config.toml
model = "self-supervised image encoder"
dataset = "simulated stained blood smears"
train_examples = 48750
image_size = 32
crop_scale_min = 0.2
horizontal_flip = false
color_jitter = 0.4
method = "barlow_twins"
arch = "perceiver"
norm = "layernorm"
norm_position = "pre"
activation = "star_relu"
mlp_ratio = 4
head_dim = 32
fused_qkv = false
bias = "all"
qk_norm = true
parallel_block = false
inner_norm = false
kv_group_size = 2
patch_size = [2, 2]
layers = 10
width = 320
positions = "sincos"
latents = 96
projector_hidden = 1024
projector_out = 512
projector_hidden_layers = 1
init = "torch_default"
residual_init = "none"
optimizer = "adamw"
lr = 0.00077
beta1 = 0.9
beta2 = 0.98
eps = 1e-08
grad_clip = 1.0
steps = 8400
batch_size = 64
epochs = 11.0
lr_schedule = "cosine"
final_lr_fraction = 0.1
warmup_steps = 160
weight_decay = 0.3
Rows from block 5, named by matrix and row number. Each number is 128 + 32 x the weight over its row's rms, rounded and kept within 0 to 255. All counts start at 0. Numbers have three digits each. After the name is the row's rms in percent of the matrix's.
# q: attention query (model.blocks.5.attn.q.weight, 320x320), inputs 214-319
q.73 114:130155191168120117144123154130064151101161150200135097113092120077071085108120118106103091087088124125145137055127133111113143171157093088106104119104191159151139105099154153187075117107154098113097122142174153134103145106154067101109160135127096148176122151188104118140128163155122074086133115144130108072168145126181
q.74 090:160124142128078151094122161119073179119153071182112094113062114130076133099125057187173156129144104111166149171135105130078073140142104114127144129169151111127125097135147097103132106152096120142105100098203176137156179142092104138125125153093123133167144146175155133108168163134170138078101126085130084128115150148165
q.75 111:102124100126108154135163063142199147141131156048150128167162111160113122120089121101121168137106128206144101156160069129120110112081149136167176096135044110103125108155133108077173141099134105160143202120086051125135112139145174154142090154070117074097148155081089126098096139100143167112103138138139156141092083124138
q.76 119:101141068098148082168132071161205113152095147054107148130112110156171181163087143083119139119126112164118152198125057131149176107066120127196133169119067121111092134150156094115157166135143108116142186125079075147087113099108172166122084151118135134104142115129087134094125093174159162164092168124125165183091127098076
q.77 091:138125177147141104078189130156105168154188100137157114112133170068177074168152107122089168116131173084168136075105162155148124168146163148068149107179139115113118083119159146124131110097143176137092137132159149145159086167108094112128156069203109133140075123125131120158148115108107161145181158159150086175067142136099
q.78 089:185145156159117116133157191096156113075131103154174096148117096071163109140121124159155174133187165095148160119139090118122184151160153176106165109125189181181087078143117126171150138127071106144153073116098150169151164080088143145167141089154108141124107078093154181075133109167121116141140091123107071115135073117100
q.79 124:078142105118167097121117094164174144148108162072120175157139117207166145140140136136145144177114095166143122162126092088128161080057130177148144150149044086136136124116135097116175114120171101166126208157100110156146090138152174178150107143071158086094158080064092092142082127173108193137096138124105170149134104115126
q.80 084:076107090133147090172137126145186165086074066134129165125119176113123131185086160176134151159131115171174109091143138087170150163088102109114145188119109109146071116096134129118166107119105136060124118175154073128107085116153136132099080126141090072101185132152159175093091077110138157108103112069136182154108107135094
q.81 103:139091079080098114119161054147147132107094160056139121191170151169125186179129169129155121180103143189146154190088119105166148139049111139162170152113056159158143110110120131097150122128124092144146164149119124096107141160104141122168059116094094110153171123145128166094122136149158169110055149153170150137163109114083
q.82 102:100152118067139146133096071130149102184079148100139190145155081132105198110152135088116174103084077166119087201165065114111109139063148124186145135166082102145121112138141139058116113123109151112085192135120123134172090150150118091099141141156128107128177151103097094116115134097161118140043158151149168155145141129152
q.83 089:182158125084132079142189160083138100111082112155166096072131176156177100164137104108094134176171135139103127148086073084148160141173122149107134110163143107102083156168149195110116173116071190145149107130134130088161071155087104100125105165187133105083103153126112108163164144183067107140146138093136095145070096127150
q.84 082:140076098105085126119108123079103097114116160087061127087095172118080098109136121135139113159143096095103087144108179132084114160077068073105139182098120163118147174168100091128110127074114089171078150138137157146186093145165138127139179137140100115121078076129191125086164173106166151087088110130145180064107162152163
q.85 083:187164099132155133180156153086158141170095203149162127134120173103140149102076166091066101148103166133085164141154133123124130114156099129159120113082149126094126130157108116153101111137091160148161117087153085146111156137160092138098078146145203163083164150192111160120148095182084134163170076122131118105086131082108
q.86 088:079077103184117122139072112148118148083169128103166190176089077151153167133168112160116119065156133141083132111097120141105087153119090099172062116122112125134164135081108050136179137105131103106085116105138092131157119123168180090144069176143083150163122158098164112158136139174127074086127132137117157103177120116181
q.87 090:126087141140143137133082178100067139157140089188096129093076151124138112118185065112091157154090159098165079153127184156075121103128103104077074093146109083114136177130116137127124159101126115150123070081180159088114172156169080140121128132187134122156086147179098072130108093095137111087145145115107105070149130176149
q.88 095:157114201097126159129138163129113112152175170171147111112123159054150101154100114164083108141108169071076153079170110159136142147167099165142093125143162154147172161093131164164065161169092083137110072093085183169164108131175074159142134132170095152099132096104096092101162165169164119139132112150101073096092184097138
q.89 088:077105081119175118102089055155130144137098136069143143115108128171144136175171135159140067091100108198136105164089117101128074134116141148168086176178072097153116135097102132116114131166191087163161137134140140107172167102102126129117133097141144086150122170105106138118089132172133086106132171098114181169113129113169
q.90 101:070107060116152120135103113144171139139067123110085155114111105177109125146155146144165166129147112148169157196147074156148180106073131164151145109122088109138095137152161135093147189128160127090122120194098112133162124162119179108142139088075096124093161135091124124134135099137115140122077142151149173171132070108079
q.91 091:134122077143108150141112062124144101158118090086089099108061125149076176084100108143141063142097151168128044128127135147111077145077164139151088151132093129101101156143117059094128145143185081166060152114186117171129160170143098078072160103144147133150089123128106128117072176099136126077079106144161099115114099092189
q.92 115:161109156130103158109123196144082107107161142171174099140125121102071087159105093129098080060111132110114134075156182115144095163180097146059121143098161157148159169105114118148103116162146097110118086132136156163122191151148081124079132131139124132151097152153108121125159116136124108096164081138176086126168140146169
q.93 084:090110173096109155150145102085095083094167094154167136101105154152062129107122073142079138151061104161153079121173185128155128135148111149099130107174174169075164174145145094113102167122155139077087120106121139123171197147093118061060112146156098088123117195160176114142149183066182128122092117081170160119139163101132
q.94 126:173098177176105115091164167130081160098136123166128084115128111061080131125145098154154119089137169091159142080135174149091115157148120082095134147132188172144112108128136181212090066146102129148117115083147184135136173139102099079145175132119093140121116148126135144150164153106116069099139106084153095125092163166177
q.95 109:159108178147104149140171157082106148127183134157126106115138088079113098097148065120138131087112135095121132083147205097111076118180093124092073124104173160102145159087108099148070135108149123139106135108143115118144184122173129083134120146107087180175084121164096150164172171103146131092204130082166050075104173118160
q.96 088:145150110172097187090135147123137160099111099126115114138144113137171127102160111164098140076105123121173137079109163146156145177178148163101131079186164162136172114176096178130066135139082089124125131168090179109166169145070131114090146134145147101161160164144163151165103171142123161108182106151101110166168175129172
q.97 107:090181065071137135158109110149184108170114153055139147183146102151099168170137118101110130200147059183115135155158144149179143091050106112160134174093106102072110135146123129132200142162139163121166142168121088085144108102153200105104099106136159122101116083079090129138118156116127138130074106136085154139120071110110
q.98 103:123181115110176092129089109121143132168084106061103170162108078150117178167080137141139187108142121184073107179142068091148150124040122163141139132135091098088116111138123100088115119171126152163150202129135126098132112078085160151149143112083138108146171163120086079086125154148147136128104165165078184140155139129160
q.99 084:129127090111127079134098124155149147093123078148106145066118178089173158110075162164113184067170183147119153053142105131158159096126100180088176167160161096130092175076159196190137157140150092173158115098101128128091176157103155183096085104141188168106136087170101143140179118131095093147131115066084153122167112172128
q.100 087:142126152093119106151120135110111140181122125061150131149090160172156178147157126140139102140202072124118165152093124102191159071072130148153139136150096131160126096082124109109115149132188109126107194162091133135100170113163198158136087141132137138086142082097058089157117121151097153178113091119079174122140094056140
q.101 090:092204128140182054188137137111113120176149125120143122111131087112143147171146193061121137091179099118128147142127096152136192140077101132156139115159109152127091131134152103072140148105171103171112116172091112124139150064086187131153100121171180147086104110137136143159104156143139111108107160148118096177088135058166
q.102 092:142149081077147168171147106168113094160108157086109154132118070157154139115171075088155166171132135127100124133131121112138169136066169168149097164149070106119151107091094147133124155075158177119109114154100143165102095164064160136171104072137102152126151179069144111141110132170126159124115172169109122149150105127087
q.103 111:158107142127155155139095173138094131061129097176125118091153157108108073083140086155159141152116184097100129082116155153067151148158111090133071085127158120113121107126089158167162082103078117128127102057185146152109136149167091090080144100100080168154123125167153114175183158125090075125209113064150121135118137150154
q.104 123:167114155154104166128098141099061130064179135187106087095110177062127085139151091144136085090158187044173161110096133100134152180215094134109132138149141160181109129119089124154088114140133128135131097101157140109142165148104098147122191156126134143169090122188110124136156113125153130097189127163157081126099153168169
q.105 130:157129174127087108064149169100086156093200155207160109079142169071140065119147128118169087113103187081160163084159184114101145147159132138111141151146163162141152113130098153184074122117089116092105058122137137149132136160154122126094144093161136142148091147185171120135168094099121103130171110151139117094114159163157
q.106 091:149143150158135135067075180103147125156090152172083155117097119158076133128215102154080096113108153068135114103153143179050102103121086054098112146203185095138166116159090153164107106129119127134159114091150171164086143138091142097145106061153119151147104127136129144131172172105083072164126134092125078081193097160153
q.107 122:111124109137141101178160109124152150184062135089132135151104120148161148143129169100094146155173078163081086168159094113121106083041132116183111161150070082102126135109180135104191150136163122128181171141143102112113112124096200145104114122065163132072160086071106101118129109149137129147056148095143156160131076068104
q.108 116:081193072140121094130101069147182131121071126053139133164166091140140175145105131079161170124152103181096149132163074116152120083057118139160118162073062094098142078079185136098116154158163119155100194169138064106140095107151146102141083117143140074078171128091106105120145126134114160130068090113100135118149094072101
q.109 084:112153133133097077072138162138135103148173150160130145139147154075100133173099085071087100091095149132130133103149144085120141157088119178113124169157144138133073124096098172121064111063156108160100077147074159102155156148122097113181144112141147118167149113121140089151173167150108146117178202152089088125119172172120
q.110 089:123146174148096068094140114138104122141128081101127134062099151116094068171116165083124108121153146139130129118071080120117181139166081116078116118072130101179093062116098118172074105121089087152115106103124103139104095117108143173193096134193152137134113082143094143171180205104127156144192121130085096105084126105162
q.111 147:076154053110147086164150087130157095168096127091141140187118095207144186117080172123131160165159067170134126181105091127149134092072132140152128161140053077121134099126127081091197120132164119146128200154106091114113133106119196123165075158122137089103167097088110124082110104165109185164073131143084199137139121069132
q.112 089:151166143162119141111158154128166095169164128088198162147099139141127127125153142143175151087143088117124148179129080102189179152102130122187089165155139083154092153096178128145154107094109157112139117167126121155116075090110181137105143124079165146078099123145080079076140100112139136139069122149151179117098083082170
q.113 104:129141098122112146146166099185204134150099092094176179204154094152140170179090147125133120140175111218141089161124066153163099098089108106155165129119067105126094101114144109099158149143143086140097146169108077145086107097078206136099121104136153065086112139135151113103076140151163130184100128152144158114168114087096
q.114 107:056152116074123138145123109175153107154065108062160130179141144141132126120165137116090176135102076215145143185122078137148101076060113145141130100165125096136122163130154081072172143131173113123165144158162074116152107137163144075153125144085098099118114136066109116079128133145177143141116090101098182136113090154094
q.115 082:121172124168126141182095136169166133149155065092115165145111123121171172171112150064091200125098140088176102085091086163115107163146085146131140201067089141150070127112099113121112170074160173129104104178117103078093140160122168178177167105207116116162159096139163103098098175153126116124116146097092126121082155086127
q.116 082:087072096096084127103139118137140129133094151137101144140100178154120103149124176097152125144133097124093073120108159152126097133091098067178120115171146087098124186129132157133137171085144134138116155119156166101125137112090149086072151079149070123123110139095118136097083102172131138103152125131117171120112179104156
q.117 094:125155148141201048191099101146167072106123134096149178084108128096186149186054146069178117155154142100135127152093141115137129114114159140094144144144099120167078087123138160081077101126113154165127134140101126160174138167121164201123092173167168139153149127082114139134128173195139180118113163147053111136111129124106
q.118 086:062146105082083159154171138077094113139134138168135153169090173169142178129168090147119115113066137153135091201148126171145154123160097139184138110162125161151140148142165143073136117184181181065109176085176141134149160159194090067158110160141103147078147157097099120174079097102108123134126079095180163129139115131118
q.119 086:080054098076130171131081170114069183127115167101169079077159149123136092127165077114126160102135155124190165180156127177142100166194133121089142131198204127111167160157153143143092132145130106095153084098155128150152111170108144119143095112080139130095147187156167138171145099130154072070162136167156155148130179164084
q.120 090:137148160103167099112160140156122094078102171195161115080169154090167064150132164131179119161143137127137095046096192089146133132153114122127108108150150156190099138079145100136141091172138181115164092129099150096109167186133071144119107094176146125118140081169099105130180150087156150121183099132132091150159115090182
q.121 085:063151129073092146140150129159099124166066092162155116178114081148150170101159171189136108166114141147146144147100136121151054143119130092102108139111107114109130094120138087138151086171131162162191154154170093141103147172164099151076081134065080168120162168099126173145056068123115133191115135164146127158179098179086
q.122 099:072166055081166074133122106148201118175100089035112121130112121149158182140074189123142119136126077187177089126165127145122172100072107182135163123095069089099128095162121100124152179160181107119093163124140128122101129092148140117132099158123114126117173124107097099133121123123106162150044103161085199109140106107119
q.123 083:105121156146102169169118107166156137142168100162129122154102103117104095077130170190124061155087079123101125150113156088118137150169084136120089127103154147079109137120121099133223109176134106133125164181180125158174174168152176105124107125067134106131136167179094174161103116083098082187117079118155134113093114094155
q.124 122:138085170146105156081147169143060170104177095207158100112158145084137055114140108115107133126122132086166107077128130102102116131220103069080107135129193132179167173136097141147070139140127094086115109121140161162115153151096115164100173138154142118139151135187137139125135099073147091147194151089155102142133109178116
q.125 085:089129122091155196164146122163129180140174110168131081103124100156154087067211111130166072094068156077099163110119157121057082106151155124111084101180147154120197121121108085166127102124182172113169093119213156159156128183169100080066169120091051180137114139142169140125102066121148107099184099133216130094136155118130
q.126 136:192108142161095117065150160153088144066160115174117066067090167067111092151134114137153110059117196080125133097141125147134160156184119129090131119155192178127159173118136164196076115095106106092086103097123170108111128135117086123112144132178142105171134147151123119105190145089126106097172091106171088127103176180117
q.127 102:181156137122125140131119164079049131083150124150101085111111164096143101138110092158176147114158148032137175077113159101139129161212100115106094158123185102146093138145138094158137126148153165148155100137096186170114119150168079170127110141159129143172114158127109125167173170112143107094192112073135100147178189146143
q.128 112:174116210152136136135171217126054137132118148172102113112142079076146096119112124165172127131082124032169120116129186134130157112198080117084117128139179168126126092104105141148078097143121128133113088097174126103146175129125083104123184148148129150142119120106151110108143168143122110084173126161165092099096181147150
q.129 150:086120073121158106183154070156186132164084131059145176183091129169147147141095164084158133123137113199125118152104097132150139086037128153170152112143049116111096086147139087072155115153154150152144165145125120114108096102146169164167085164090155121108120105072113105136084128158160136170063165144131156170125112135108